From a checkpoint of a small image classifier.
Data: trained on dead-leaves pictures: piles of overlapping shapes, 36250 training examples, 149.7 epochs.
Rows from block 5, named by matrix and row number. Rows with one number belong to one neuron. Each number is 128 + 24 x the weight over its row's rms, rounded and kept within 0 to 255. All counts start at 0. Numbers have three digits each. After the name is the row's rms in percent of the matrix's.
# fc1: MLP up (model.blocks.5.mlp.fc1.weight, 768x192), inputs 0-191
# fc2: MLP down (model.blocks.5.mlp.fc2.weight, 192x768, transposed), outputs 0-191
fc1.354 105:130165109142146140125139156148106086124140092126168150176182119123131141121102165120182097116108169148095089146138114137132105095123120082153124122124137140104136119131137141125157117100123113131156135116172091146116099099121149109116104129143152135179178128143115148110113085064130130100115168146073086092101077116143129149136127104138139147177133117116138073147096132130135136118094128113131169135151122173128146114132154128101123128127131117125128120164147135146115130141115117105097108112134111075142130130161143162141150127135182144122067140108120109086100129107125179128
fc1.355 107:157158103122124131107144182125117127121124107130104139180115152179158109131141152105139144124143087106169104112165109162096155119150134125139127114136164118113116125102121178149147150120118153141146092119115139157148151137147152127087133097121097095128137157140109176132134103130172132141130164125139110119130139088153151116141110135111166150120082081165104138131137108113099145132159180148127113144137092107129112161161093148118163131094098100145104144138106116118124112135112147092171151102149154155121110109081050163173125143153104117134137098114146123096091112086102142138
fc1.356 110:152130118155126130178168146124113126154132138105120110156113123130123153153137117159123093086131118089110123135064100113146113180214145162131102105173145158066136122128120168144119126149118167151114115111132136105142107112116140103116144123109164149137113101107116127130101071120117089129131189137078079117122113128140075123148128142127130153149136111142137108160122141132109087087105117151125171131131168120114098133105141136114131115166140145117156100163090171140111128142147136140104165140114181137123132111129140162102135142122106106143110167159136145132090146155118147120
fc1.357 101:110135114163198100133167148125126143159130121109115144100155092158125161137150115104143116116158141123117118116089179106131140111169107129170157119208120155087110092088139198110145118147154151117104136113137137129092126162124113119110104132153149134180117140114112120131116109092143100111143149130124113110151134093161136100122091158115128142124097183125101098092131150146100137140160144130121191149099137182136154154106104153138158094123146107128141089120111123101132137150120135120072129129110106170096146133131124130127096134118141140137119152111128115098104163107119132106
fc1.358 104:118141124153195149158121099127156137095125126130143123133134090155101107107115137115155101142137137137120101129081104129147186134114127090172143097116167128125167137117080130145151131086114116115165105133110138113131116127131159137120135138159179105117137177160144152161178077141153130124130141067099094123140131109105171139096112154100108121128099104149136128125076131133127123100163185132146145165133116082135141115115116114152109110111153105112121131189125116118113131114128131107141108113122193180131112120124102141178160134108116131104129144133140169114116103104134160101
fc1.359 101:134107104125115132092156143143134139126118127106143137155111137144173108136141125142134109101135098114146129111140144134135093139094136103133147117216082167162132186138085116102073174127122170100133117092136125143091170104117106115134115140154149097143171158090146154130121163143132126071123148124137164153137150120104119094168139162129121090115093147088149142105144171138123118141118171092146100090165120174159120124149132138110163141139114088117184094106153141120114130152109113137159165098140108115127131129115146139104114125092091134108132136147150133126133142133139129168
fc1.360 095:097097153121113146174116118112116129099140113136108096133145095116111121089152101136165101160106122099107142130078117121087119085143135077151104109147108126110102151045146116104103119119139113139168137137148108127141141149114103129117063142124103110192181123138120140124144111122089131118133134137119094098140137115141117132159117116138089144145112126139129150107068114146136123163165129152168119159141155186133147139085108123170146124192146122112118145121108148118163134106144137145157109107117146176126118125110154145163095139159140159084141125127132116088123117142148108107
fc1.361 108:122144109078163128086126178146159119113137124145112155145173084121122132144163166088128118152118099133142134122134092113117160124135086112130115106132152099104165127118150161138095128107104102103134129116166055115073121150128147143140126113113160129131107105127132133108118159124115122131142132154072090133135137076155097139155123133139118148129127170111092146140131154121089104136117145153121182090158152169161138138127151100100165168138119152135153144162168162110176110107107136123127142116172100119137138088132106135137142110132151166157121136128085114151068121124117139147
fc1.362 096:162128101150094140148110153105138051142139111118101146155168105145193134081138154119130124131121119111130090137114171158151135109113164128128098129125110097105128127080105146136120156076125162095127140143143131125112132112123149100130139140159166130114162152103116138142101146124169109099119176084123083134135123108127181113128091173130135097141086146166121165159153118112133128150106167133128120138107144106171150100136140117143143159121107095123112139128147118097099137115144150119071167121170137137108092123096095154173149113115131118120146092131115135137131082111141159139
fc1.363 075:103148144101131123127143172164154127137135144141093146178122141152128080085118135132124082121114102169121111162084142138091124126165125107143149106199103134131179149142138084103120146109106171130132140151148113105112156156122094148111119135133124103165129128123136118146151101125138089104139111133087144069150113120135144131117115133111149113115113119117130148133106108129102102132155167139156124121165093172161144161124136139116105162141101116119132141106088153132151132126099182166126131088182134165106123116127142156111110126075118099100138092167132102073108171125115114135
fc1.364 097:146116118087112117108129142171143140131160128124102132157158122133157133144134155158115088118168154154121157151114117130129078095178118111128101123119179150164129133115124112080140130117150156158102074129121110136118149157111142097124140144138130101168114092165087135130123134097150098109142138156135125096144140133144122145158146123117129094118122120119165105140121146145137099142106147093122134149171122130111143168097140125098113149131135154125151096099145173157122129213103121135059140106165120118108136130125120181082104118155101091105123163156131120118111164113161103181
fc1.365 095:116104133136124163118156157138153111123126141122120147107115148137128085145097117065134149151161153109135133125136112136169111139120143132150132119130142146144136151109114143144159132099111142179139092171140102126115131120181122143125118157120128124119133159164101157163138129147103135125153162102109087138091084141144150116113152126117157133136038117133110132123110184100125072090147184137177161136133139086163128167151142123108143125102117104107121112129069154145143130136106100121166134098142159166117093097121103160134136070100163095124132148158130128145119104132098140121
fc1.366 094:142098118121136173122173141125144114170130114140139161121100130120164096134126137075106157124142129118113146104159159132107119101110100151120127063134138145128150136084146161144122150124124138139106088083124114139098113134173122131132185140108126109122120178138146160179105084123148134104149165131081136151141090103122147121100127140110165107194060143131113119122074127124124116102135147135121152147129099135127127154100165133067155146089105158118099122176127130139155115136133124130155123114131124152119094087124133132126103081091128156124097124151158115140154128114099114108
fc1.367 094:151142083150146169141111161140132135118107152132141106163156167168151148131125129131135110126087117160094122185111142135110088103127137134131101109144099156140159130118160133093143115070130096133130113105132138133110098171138117144126099123142113083128178127154105148143119104114133141027146123138146122124122102135135092123159143139123106141123106096131147135129117116178119119138138189082117116138132135193127148134109107149067169113103116106147131077108097131143159143135122137120146115116149130118115124160175138122122105127140099140141104092168129145088106160112157133151
fc1.368 097:148092123077098145101145155090110135138152145134140110150163135113129147181160122127131126157191178137089124175126149122157096149160154112140093120149119109100124144114149102119078116109140130176178128150131133149113138128173132113116166126159142135130146137113130095104132143086139086131131169111108082109146095131110071115121139122109121147141083157084113125120149129104096142152104162114143140103127117102115092126125123168137145155131128153096103094152111204141160108156107107148097126101101144112108144093116145149155137111111131139088132116097143101114146136127140113119
fc1.369 125:125093129095121182131101137113088145189123116106129102125181122138143123139134145110150119132125143149109164116165124087152079114102129125144116098126152104093146133092121118088119168092098097089151134130113142078135117121170120114118143147166094110150174110143121157146212121144091089099113137098148147133120148148148144152149133108150121113175132091140082117112147131111143093139137124100124118122132149080186115144137128148108134140129136118094125123174089120128103150096157114172108156128121163122118122133123101123150141130121114097093119163132135130143129151127145074136
fc1.370 099:110089101174133175152107133116132155140125146088090113090179139114130147103137125138131107131099130134122130129172163112143157118120172139171119108165143161083081137080104105090112196144173132103176103161155101097136152139127118121133124141129158088175099129153113106147128152112094088112145118117103097096104131157086134134104146140143108105148105130121109125126145120166157081120136163118155125155116136125111110142118114132110120156130145136105173070125149158141151130137143128121112108126135093167094109100127153145150155120132121090153137154115093138128169135111134112115
fc1.371 103:096116145124106160144116160110147121120201122142181145102108113096163131130092132131142096127097175092145146115102127131169151154126142115130119125141104118139173138074143146146101149125112132193129116072140100085128104132120120137124166132141123126167153189078133126108129119109174145137137116070096127148153093132174131128139117142123129083139113176126138127162113127111134131115108127114139104179133135102128127135128146159158151147125110117119109098124096127127102127110101137099091147139151124171149095149104084108122162133087112146156116112121104174166127124138101111127
fc1.372 107:114145111137130150118128139143154126166135093155110171112150121162130109105113152139173110078130158150124099145131174116136160136168108106185144150137130114104170185129104111150112148071146119120157123117131093105142121137182088121096138151107130107166160113107114146184151100109126130069151126138087128117090115131131143143123101119109101097155122110138130128176113128133134104089136150158138108105127112115114111119126098102101152153126139093092161159145103186131137112136115095134117129123124137127111125128114106157086158111101089138085078131149161127125146160096109134156
fc1.373 099:113161133150147136120143109151160095106141111088123144138101078133116135143118103092151130159102099124112101163137110113125132156130156123181086128137133126108095169138127122137162139087119095125167132147145149133105140158158115135088117103137138125135120137139095120108166111143133107079129186049138106091133138113102139120120133173136156112156092150109160100118119151130104144080131191066148130132120094129138133113101148161143098116162111102146166129116133145118131127134132132128108103096155155141105076104143150140151145135153140161113069146112162116113168136093127138139
fc1.374 102:102159154136128144105112135171172073143154113084087141141110076102103132119142123127128103155163128155120156189137133164130103112138125139120096107158145110094123159132142150113146122153159125150122107111119085163107120124121123139133154131108162126141110102114138142154150063136163099137133141122112068123106140082124125192162126128138173126118116109118172132104133125114126121096127155143159145133147119116123139147146135154083160127121113132135170131155097173126131119136079122173119142064130120132114104148138137120094153120132137139111093105087186110140094156099143140117
fc1.375 099:086101166120126140101136148131128134140169134127123130122116099145125132108172134159121098137158163138154138143144173149109100108185146120140144130147157101105122163062158145088096147101184152151135090158159112111131141178165112111111135134122106142144092123153069109086113141114116074127139114136085102099111145166133126165137117122124120135116107136128138122111126114101099138126132147128153136090121126128102084123129093164120151131144157135089100133144094183150151110158105161171153159122140127168099134092137117127141099094127161108121120076109137136124156152118129129164
fc1.376 099:111121102122167138132145167113122072157130132131122114095104170089171064132119094084107165125114121122151111161148117140125152176151113150146127137140140121112138184112154139154154157116115142101096098160140137074130142150134068098108140122132123124170109111089123113146140130116114124120169111105133169137129131143110111124144114129129152143157102164093106155160150142121137076112135135113115139116148116113132100172164126136129145177132109144139147084168154111141173126116106116155135181134127166149124141101099073127110126098114107130144130112184124152145151132134134081119
fc1.377 102:113118123129159166148141147137145111129139135165142135131096103130140109109102151078124128117081127164131147168117105158121105148129092108146121058105138161147154119109129115131164106096119160157129114127127133117134122125156155138110091146114126139143135138163109137107140128145092134113137146132124114133090137126162167101104123112129128138104121130137098173150039168158122089152103101113123155134119166121163146147109149154152126126123124130074114102122096119162141116111109114188098153162130142172121124147143113189114082116103150123096146105172130163120090070132099116147
fc1.378 097:101157130152167137097106125146188153073134156121156131159132128163130163138123124083095092194140118111099129184148131161107104138127155165099100089183112129126107126117071146096151135163148139119129131148159080127129147135120155141117101127108127154113081138134121128106112115120136115097133134102085081086103150134118150118092116123138130154106104143094126149132122099110141109140141144115185145156165164154125106131138161163096087110167113152142140116131138137137146139123157124145100164122126145147091124127153139155136123131098135093128126120132131143082079113098147109125
fc1.379 078:102104115098153152139119139116152105141146104111083140113122119139123118145093131133140077116149133147105117175099102128102125149141132142148123114199122129128121133108096111160152156120129111133145081115132100105103083101162132101148124126128157151153104176103096128159143112125156135072160163088111098098096115143107117162151133173153168132138142142124152082145111114147162141093089150113110090125165116140126124133150182135127124167158155111103118083151096155154127125135092106126092135100111147097105156118121089126127121146095114152106070163129127165142149106108148114131
fc1.380 107:141126091154133125146127125140091142106118099103149134075141088110109119092126137159136117131105163109095127103120102201113150149112123088113117088156128127101101142094140170125087114138143169076167138083125121100157125101113104125127090137134108124156121120117110156126124136125153158113168160136121131120123135110117080140134105112117112111116137136139128116161130129135151114132143123149189108122126150163118131113141161184113177120183158140147115147104171126123103132144150123108171172141132128108127110066116109158119121133137156091138150174146091138098122088160143081113
fc1.381 100:128144154105161146126172185154100117151119087167132163146167105109136117124102158108159164091104128149140136116158132128087112099189113094147120110143187113104130194128100103140091176093119120138140113142132097090147119134120090114094138128138104116174117137148082140140136091110117130128130112146137113102122112110111083167141138131137167135188090142116131150185120141149102147126121113109155127127138090110132146102137137115077122144130097136088155156165123124116154109133108141113139128158157127143127120131144113144168147116132114130134095117133120152084148171095115117117
fc1.382 109:158138149105171143140168175084179147150141100111150113115123101141129108104145143129134114086179141130094155147158122128094107084147142147122146112155126107153102190149138162129152117134117145130100121119129080125150120127131102086094111139105096113150090140125064139147125107137116132086183137155145133150091142129079165135141094184151141115138138114174125113123142116111137144131135148154136118143138103120121101101134136119129127114175155129132130093143089131121149127125086103131098117149101161099122148120110071157110143124108118120106114130143129168094132070128098091120
fc1.383 107:143110100117109189111157180118120129182125093138144104100151101141115125136138149108134074108124107174134168111127123106144105096150116133171147093155130122103163181102129111092128134124147157122094145145133119117140161126154093115133155157164117115186136146114121134120152131093103107071124130099145120137102130161163141156138080163144116119194123138158095140124141156156135116159115111130125099142143138123135148113117093118126125153127137158070135056150127140165180136100116110144128124130119159114103140139137116157141146083089160127103128127154126119132135098122131108128
fc1.384 093:093151122167160132119116160135175095128154118154091175122125138162126138121131140091138076130138108161189094147126105131091111129165097091164116140139138126082085124132146114127133153084155182134159114128174116090101122143129144115118108128111120133121096131124082097162092151130155082124126145110082118107106129141118137163122133154097119121144104111105128115137112131107122141160151153125134136118128122173170127158149144141130100132177124143136108086099151160156111114139096127116105188135158145140107124137106092134104151124106153094137131089135180146115160144079118140133
fc1.385 112:105118130154186120106118181105159119139155133094134119139114162165142116114098117136138052138157141172116149165085163138122144113169111127147145134165092152096071116126140150111138139155152143098109131136157145077126165142112090124104095122142140140146112117114091117132134145095156129103149138123123136095132110141152129114108118169104119176134112127140116117108152110173129081109186136132122180133113154172133121164099109160166148121130138155144091105117116107130153120161124134169107153148118104138134137093138107122124131130137133091168083107121095117121101104106138090139
fc1.386 080:148146096111183116110096163130145119154122150103115142162173137159151076116124161116123082115155131172118133144112153143111134127139109112184142134160113136096120126133124151101112130084136124124155150174145141122143176133123039134147106160121128125129119141136119160150114136119091107066176145114130120100120097132102151120104122161111102153140123111126087140142115141141139124130138180122116115129120094122150123131138131117142128127141137100105121127120098166156193174141117125184118148105141154112121116102114071160128122076115138085114120129172148129133108135124125095166
fc1.387 114:094121125154162166165107148143127118110136144114132155148107096167146109107127145143141072087096110152119112129157118149079119175135126138154141134132150149065154115124101176113127146091126118080153116135175089073108110115128127155126117130128112123132102130148072161171096145123134096077117154126128131121117161123116150151111143167110118159175113107139077107130099110114109125149120134098153148139114106167126125112102152127129097112185133133116138073143093106138149128111129148118176147159140106154102116118152109133110100138091153108149134111166143155128148091118147127118
fc1.388 099:106139121126173125084131133183129076120169118126100162132132106145130103137142105119128140144089155140136125110135132192114139131134137112117096050124127125131144158138141125138121139094159104120132138135154121067087129150121103161109124118102120121133099142149123140151121151154161140119124134117106119091122114111147114153140118112122178108138105105117159101164096175125128124087121131062092102108154134161158147106119172127090129172147104141133150169106109154116146138158155144131152136155173133114089108089127102134155098133115148117115122104130146162129112168139150135201
fc1.389 103:170144113141111162119143166121106095151208104148124172181103143142127104125112128147137084108106172117148133120127120150149149073126140141177122147107119092132176151100124140126139124109134158167127148153148121140109130121158126116118160137161164116145143101096115168102125129122159150121113152100115127119138107146109154106170097125129151116127108107164099137136082154111142150159100188145123126153114110126147103146125163116121162109139124121128114129127126144135126110119073132110136131081146179129057122103148063129119144111118112116085148087155108118148125131114140144160
fc2.354 105:122109119125140184160118125117093142098128132130122121135101113111142125090119139151143108166129128157164108129116129154110145122138132130110106086112110133151114109112129105140107166119152130133134107104133133102106139130103167112141114108168163140168105117127143092126158114099137077069113089134154118061105152121112145170143106104155122160110169134134120134127105110123133127129132089113108100126176194157156135101140097104132113156148141120193097182139157065132100157131173140137130149159136135098152150090134117101116082157143123149119102107126102148154099161114146105103
fc2.355 108:078119119131138108115153125157089150140152120079148143140142102154150181123096110121156122075106122157138187144115144081104123147153140140122139123142089159139122137126140141085146107152105152115128157148101136111133130124103110162090117074129169083148130121128134129120187157105068117121122128102123150091133136120133129153125150117138104118135116180143186130104150125151106084134126096152103151126116149138100115128125117134155143148176104117136204125135124123073179118134138142151131104095173116122138093165140160115124138143144155114139128106119151133137124102174123109124
fc2.356 106:106105144139173166118150129138114127117137146146084136140191119135127121149145113078106144171121149134143129183167158188140144094080117121158152120106147094106117110104161115103151131104131086131127109169099105127107117149147141137124164115118108147154178148114112140139119161143121164112131091105121159132154129142119181112110148133101082141169158152139097156159116132100099127132126184078141130105111122140066106153116168129124120120124121107097141100154107148117149097128089144141136118116148112115116133155105134094106153119151115069115133153112121112109155102135111142159
fc2.357 095:116132122124109174139158147145107131153134125115158135130147128191121145091100126119170143142090152147135125102144111145133106138144104102088143088119075110154151147095115172147112155119142148082156174121182120080092107127084138121126094137143153097137100126102127094099166144099154117096133127143129136129140134107143072201129119111126132133110122136128154143139162128159120098103152085131149117089130176136163135098153110121102132149123114134151150156154161096111121085108146106140141176122124127107164154140110123113140143145133161164160106089121109124105134113172115130150
fc2.358 105:156104122131108122125118129149113150164131159118100147098208127153155184137107143106156124138117122181145085121179178146074142155077106131144130138162097160092110136121169119099156112134182149115109128145121153112144173126151099145119124129101123124139140110104149152148105120103097107112133118101098124113109121164142133137145127112091137136155101136141135134159156134124115135163116097142109106114096154164122098148141090093087134111145140128138165103110156125112156143182151106166100137114145081104133102154094179150104131115158140105098140134130123136086127128134120108133
fc2.359 103:176053114106135136151147159140137129095147123105086116130156122129182145143155146137132134173127117149127115136139138142094142141157138140127152083138111099099109134085123115084137174125163142131143158144122125115153135137165128110120121104140150113134135139147153145102129098098103100189141101102150036090119108116149152187103113111128140142170127138138110120107092129113115127134115107056138138142178139140147108138102131113122145169106159168107104136141149143138143155122169147119127115108164133121149104109146113142145116116124114139135093118082110139149106138112130117072
fc2.360 107:123116151126140195125151149129113104091155134148171119146098142116127097147132119147094070092177145107106137155151111150167102094116138135118139098118169124096094128112082149113131128140107107145107109154148105153129112117112154136139131130147083116129150135171143134096093146132128138144131157075146143119150133161135117122141140183115158151133126136106099087132104133123125146086089188159151137144107104087139136150129150163107151134108104149107126111151082157137144107092089144093138131115148120119113132060137117115156112117074109116138152110136102131159167119114167156149
fc2.361 106:140145171149134187135127136086131130127112122166105095103134115095140093118127126133125100116147147118114142183105137126158124119123092121122116149151172136136100112109121102111118106118148138109142106147160153160082165176172126107132132116136118169154127130139084123139149136128126140072162089093139112126165113161120158133105143118129110158134123138154135139173135155136068129126142142110151119116140125100083141114091151145190098114140144106093130127109088142147100129152087156160118115143147142171071148110110124137096129112124104076113124155102113101106145152160087122178
fc2.362 101:071092159114136105144162103162122131127166135149137123086146142128095127142067092100154111071110139132098154145131132104130104127123134180160125110114126169133131132121113154108111087144127122129131093137107136158136102128107133130144098131150055135156147080162111125102140134142093103131147122141097119079129154199118146141128164148139090147150129139138140119122093144139148147137143141181095161136116146136093126163105124115156129115140124128107154105130086139096159142097125130141117124134139111103093112118156170088127069138154135103146103139128140100097150110158141083149
fc2.363 062:147156095140088131121107145105101117083118138147138110127086130119123119135184119162113130190141087128114132162174143127152129128136149089117118121135131094094100091098117117111120183151143146176135142086124134103100140127138170115141166147153115147141144131118145115131122113131186111097105150138177117154141123110100123093167113126161106120131153127071084084098142108099119164110115090122129099169142157109165167128122119136145137127122131145144102178121122095152110171129175138118119129126141098102155154124089116131139124132150085172140120141092101130134106136107155154123
fc2.364 095:133111130096126201134152149138125076096127165104135146143099154118166095149133111127121123147168115111120112179154147141128097105113130128145164056124169142095101132128102138108127136168099103144106160166139093134110099094119127160140127136125087101154126136175168149126126154116106111082141158134141155161139127132104132121097152154106113153175109138131074094109124139128130101093089157133162164147105107128155127157124148120125169157127106143134115094129079126130154121107112129119130112127137082127109126123114117142137119103131141130120182106157098101170134173106154112114
fc2.365 099:133143140150087110089111116167126116151109144103135130103145126122104161131112136146128117120131118127114114123165191128086112143102123149111130143133100166127067150142110152127153115177124129127126137153124149173127158092108112157109097132091091122121108106145130117158118151150097094131101171137081155101107127196142129091110163150094084146146089165116127119117153135181121156138094104153133156123095173150133122159133104119088118075147129107137177099103135138122148128136157097144116120115134098105108099143134183142128153105162145108135150142134140125089165135107143111107
fc2.366 097:105149109109157140136146124127136110105113133119120099099158113129086146169108080125169127125143100152121117125097116134125089137128142133160154137187105122150074137165104150137109124164116153109129162141130151155092087125095110102146088124136138135117134094137084079115147198107123120101123113108139129101140168177133089114157139140140124129093121129086139110099147137141127131133122132152159170122136100153170137106151135141124112147152115129137156089118151110124121112140108136125123111145137151127109132233131139130133100135145137113132176153146122100048137146159145134116
fc2.367 094:148116125113090135136159141148096118102148140126098136140145098103128127140149116115080154157124166108149158131175095155155142100146141128112129093123164082079115148086100124113182164131115085106104104139125128137143110132131177134144189124160134098143106121148117119096107135138129131151124141121161138110134117123128161150114147112131136134138143143136086118170135105106154130111118193115141136120111121078145121149118114154122169139092113146056144141181107137121166106084105133090149109094143116079133138138112105114164097142131115141165150082119096145102166119115142145145
fc2.368 100:138152158114133198118124141141135094107149161098131157125082139143097115132168121121131087176139117106148140155147140133155098111097132115143160069124144162128121130135085159128149137171104110146108126140158097161109107089077148172144101130106046100155087149149101124123117118137136106123141144108142150184134161157150111134125163136086129148109117138126096129114121114116132114086092138101155164126101116151139103141146110139123130098130109140145148114128112098135147087115065107143119129116107075144143137167086109130130139124121148133124170118133103124132179136115136133129
fc2.369 122:176150153124142097111152133130153147157139129108087145123156120112139140160131124069151174115113137170115142117141138151104122140119102097159144097180102120145137158113143133117157144121141158118113185119133132084122130140162110140112163135122144127140053163117102133145166130120114155132161124191118154174133094118110135140080111123119127129151122099118109166100169140112115144153153147101130128104144107144113098124133139151080147152130143132077123090109140116128149123138117119148161161115125154131110126194102113136100120108140089094129107104091139130046125118138106119140
fc2.370 099:201177114149115148122091110126098107125129131158152141117135094180149140138151142161121090115085143132093147125163133147142131143140157125099112117125128122126171127114124104112113128122108106141112150147153152127130128115125127142134179140186143112193142116139145089093137109142143136101142152131148169147149131152129132077165113101134109147124119137140133143168128130161138119155087124116122086152115160096129137115116094116204126109132120124126112132114083113108119140089161136128063123154171125080108110128138112126181091111108118111114131095131083131087084117126142107138
fc2.371 105:100177127095152162091144137134146121157141137106147138143134167154084096150139081088139144091173112117095116133137139110097081117130141146165122110151135150149108180154084174132117123138101131071109120132135125150120110118132101143143086120123087132092118121146070146146138120178114100121131175139099120105143135130096108093105142159120143141091145113087135092102165126117122116101157161178162149094119098133139137141138128147121108099127102111117156109124110153127154121119125127139140138121115136155095120085125155136140142132101149118114174124181154096114171141134157131173
fc2.372 109:114166142155140099129129105112131140090134120142150077127060109068119098098121143147153109134126143141108139158092119146140131145182105132096068134157153117126106109113111127127119134124134126126155073091164122108115142118077135083122127123141142153094064145132123096152132137109152104182106128129110126128120106099100122167138117135133176155096139125105118093144100140127110151117092120114151133126173118117143164122114139181095080161133146143146125171120111159180110135164122124151161120149129160151113158106128127144108163150105131123152103143099136125180133139109124124128
fc2.373 098:087120135133135158119136153109122097125123116129144113106164132159110138150125119165153108070144131163103107096118100105113110149096158129163162119159115112141091141152090146113099095176154136117158133133114167146138090117104110098117086088120117154124150098138089129155143191116118115109137124090117150091131155153148114165159113154155123093104159124107169061120102109075142151146151137189160148130115093147123121116148146137116129137151132093135140083109131116121133145120124160117102115139120111174120115100146142100103089162108148114136166160161153138132118146137159103127
fc2.374 106:139107137092089158115124174149095099083158158057123128152111133144130133164134112097110112131141138126091102143150114148136100107108143101149136103111150140094111137114124153093167165160091112138104159150133137133113091095131170150165147128167103118134124130166119155110128118139129115143099175121118097135140134146118125130106172128116136151127155135089078100102142120113146142125106167097150169145131154114168134146125116133112169131100094134148097111145108124127161136098113124116156118094140088102145117141125110087160111124130097102158148074091105145118167127109178185133
fc2.375 091:105100123125115183140142132111126093129109142141122122102141153093100090119137130155159106153150097168121095137166133148125143125085135096158145131105120097119147130128120143149113106165150121082144165113163131126072117135131136108173112139110128133170137111106114132142142149083150158119114121167093166167155141129130086140153136084130078124103154114107115134093113109142126087117167106106145107069131101141148150148138165105166157164141100115156129090113149127148134099123137145163150124117127110124103182150110097090113128143128133142109143104109141080101147186162138140095
fc2.376 093:116127100136106161090120096156123091093138164146100136149149105128131135145156073127128156109115078175144115127127138139093096130122140157142124106156118123153081143148139107121114160152148119143102111142078115189142123082178136128138110146132182131171164098154083146133140133138091131081083138119110116121103128147134176119127134140127082121096157134106141122133135145139143129174098121130143098100116173117153133141145139102117126130139145086127137089126086150132126171122146118139093091119151110091096125155098150120142108120183103073124137137116124130135138176150139142111
fc2.377 097:132083142135144161202135168115122149111146117129111124124144132112110137127146156136156115155127139132123074160143128134105140136091135124139119066136115128105112107108142132104145175117137151130147138113146102084131129136146148107100132101111162135150159115111137114115142086110128098150148153162124038108132139114124115160136111148133160124196177148142121120126139096121102138143140083095097142132143187167121119110112110118109123133124125173174137112123169086110091115115164137145122143128118129148166165120126130107109145145135118146127071159099123131149132125109067100088
fc2.378 090:168156097121111107103140135125104147180108108102103133151150115141168086126124123078126157107108114113131147101131126118122136130162115086137141103183137147131167121114147143134117160108104161107126149127138140077112154154159087137132146133143170091161121152115125132130124114143120151148151154169111174184135082089146105107106095142121145124152119130119116158123157132165125081132166158122157150118159077098176131114141115145121138139105117142052143128144145104124164106132133121106134135100145162134132117168118096155125111128102129115116124084144149110056128152107122117141
fc2.379 076:111129123121141123129134110095172139112129101149151092129090113129157156123117141166140129110109113137140120120098103084111121169179147164081113152169106129149104143123088114119137133143116175129152131118143116164152156140128129098072144106138121106122098154154096060111150150098105109100157117097178129095123125107118116162146091154148177125089116128111134099107119151110122148125119083115154105139166100123141125072100131173163118171165153140097132151150103130155129145156122124087113109161102145148105112120145116162154131122113145183134118125121136142185156123132121126117
fc2.380 107:149131140120144174089140133155126104122147163112101154164118141133138116161120114099107124130146117133126115184142140130130116105099128122178174149097151162098117121137125126116177126118092091192099116165114113158120108133172154165144165135130107108131150114149123135134111146131092106091096146118120113136138130198136167092116164172092115136136158125127108124127101133103140165130117207112122180115075105112135105160129152113120123116109100103095137101119103164107163109111071127128120103115125092100118116146116136108130100124139127094113156099136129127106155154108143157133
fc2.381 105:127051157172139112105127161116145154124151144114112132124124133152175106122056162097162113164087163152141126143116131157114139157103117088127136082131113157158160112118137120118104108090139144122154111128145167091121154149133120125109148110104136118139102118107172145143132117131124101157130119104086093115136134157085146132097131121119092137184102129168132165136129128112105114157133123069140124125121156159120100118104104117098079138177145131198107147112124131139113129159142123183123156142137142146135107119126129145091119119121170103115126126116150113114113099127119075115
fc2.382 109:114123097136090145113121155114123113170097095118143133124143130132130095107135131102143116111119119103132143071135104112143112142138130087138098107144131118115163097099129135142065143111165120044145121121169130114106127167108088124134119129144146124100151098123125129123133144143130152109099127133106111168156106094143084132120110108153137110108175115086136139164152094140130043121202138168132108130150122136188162128132109125119147163123101123120117147113170123124114120127140143157165163101139154160131137098151114132141126147091162153135117123141142102141120164142146097184
fc2.383 113:153150139126165094131087111125139192128132106133099148169162110071122139116121115117134162157089152172104116164131106171122144149143110124142131124170142149111123139136158094143162153097130116132140114087142138106133141148160120132096144131143131144137074149086068072154163095143125147147132128177115129156111097097111142130089092127123105161157137100124110139141130134095113143136142127076136136095129127122146099107126138169099099136104167135086137155150134104118105131147114132158154168144128143128129122116106135157076159138160095126166093146112151129106152113102083116130
fc2.384 096:132142137127115199141142170113108109084124135116142128140106137114118103161163121117107134156149119103122121169137106155168129107145113126127133072104158115088117121085076132104109158161175100154125118151126092148115111148159161131134158121141145113157171145159157124099083152126139163110116179089151141130150121134163105152166123140125147150132124147100087101121129125130108143085108157122155168152141099120141132146105123115142169149129131143116123119152105100142134117105098146091158093091151112117108137070121100112124076124119087128152133116095099147139147118069119153138
fc2.385 112:101153116143066147178152167108100136146133108127210109105103109138127133092127149172163114134094175096131142101151121109171154144165125097103108114123105114124157147085099152143110152115139131087168116113165127081122120138128142103114092121115182107154147141109105139111116114098138124149148146156125116138116126091154104176168105075137136110135130148133152141142135107154123082117151098136156101149143159106167138089137090137122132150151122128154134147152157116128107127103148105144117154125112165135162131127119096143128144148125163183132096109119109152127099112143111130143
fc2.386 069:128149096162114125169110108136143117105110121157087098104161087110137148144147148152166147129111116146144127107094097151125133165128123141108100121147163117089165129075158074100116127099145136115136137113132102109117132144131092153154132138151155170142111112142120121095147095142127102126124090132109086100122128130129124110121116101165134133127139136113112168157163168122131118164136111105109082136133158147085120099110112094147120167142162112087100158129132134133132178133172179154110149150202146149123096170172145135163117090126107134132127107125095101097109143123168098131
fc2.387 133:161164101127082148114122139134092085092120140094158134178084104098098127141148117134107152173118137099124155152121116166158145098150128122086125077100134125108093118098115105127141158171135101155136099139118103140129123103126167126141127127164159112154112141153118104098093147156134164132110160130154149124115102115141121150150121111123112162108159135114103118149183104120146131115101169130159141151155163100161128143129108148120158143112121147093126139136104082134148139102139125081140104100125110082140141090107105136163110136150092124171140097106082157146126092080137151156
fc2.388 093:125152111116157113145109117163116156111168136139134150179135146181155143150077082164143117108126151153085103126126121156090098140146131123146093125162119123136118137124105155123137117114142145128125142120160113098127114085103110136109099117161101142177079117120084098136136123124122089141164158106103154118141106123074088154120105211115127165128103123119129088160119161127115158151100086171134114073108165116157117127135118164082090115137125126153144142160118101114146173137138142133088148130147123116125103125109156150133141111118142087149122119164128129094131125128144100117
fc2.389 097:084155128137164097109141109137153120157120119144166108115139140153146122126101119102163136047139100136119138108095164087104100163135136118142103119170084155172135135159122175142088118108131187098131108105152143120099109131115068118126077123105115143111111117118072147150156123091108094122153130145107124127136139082128089135144126143124170109128122132128174135111111146154113118131168107152127137079134100154144137089131139119145098144138117104114164094148133165127137135143133137170121171127124134152119114129126135151117137128101157102109104162159157114128106126180097102158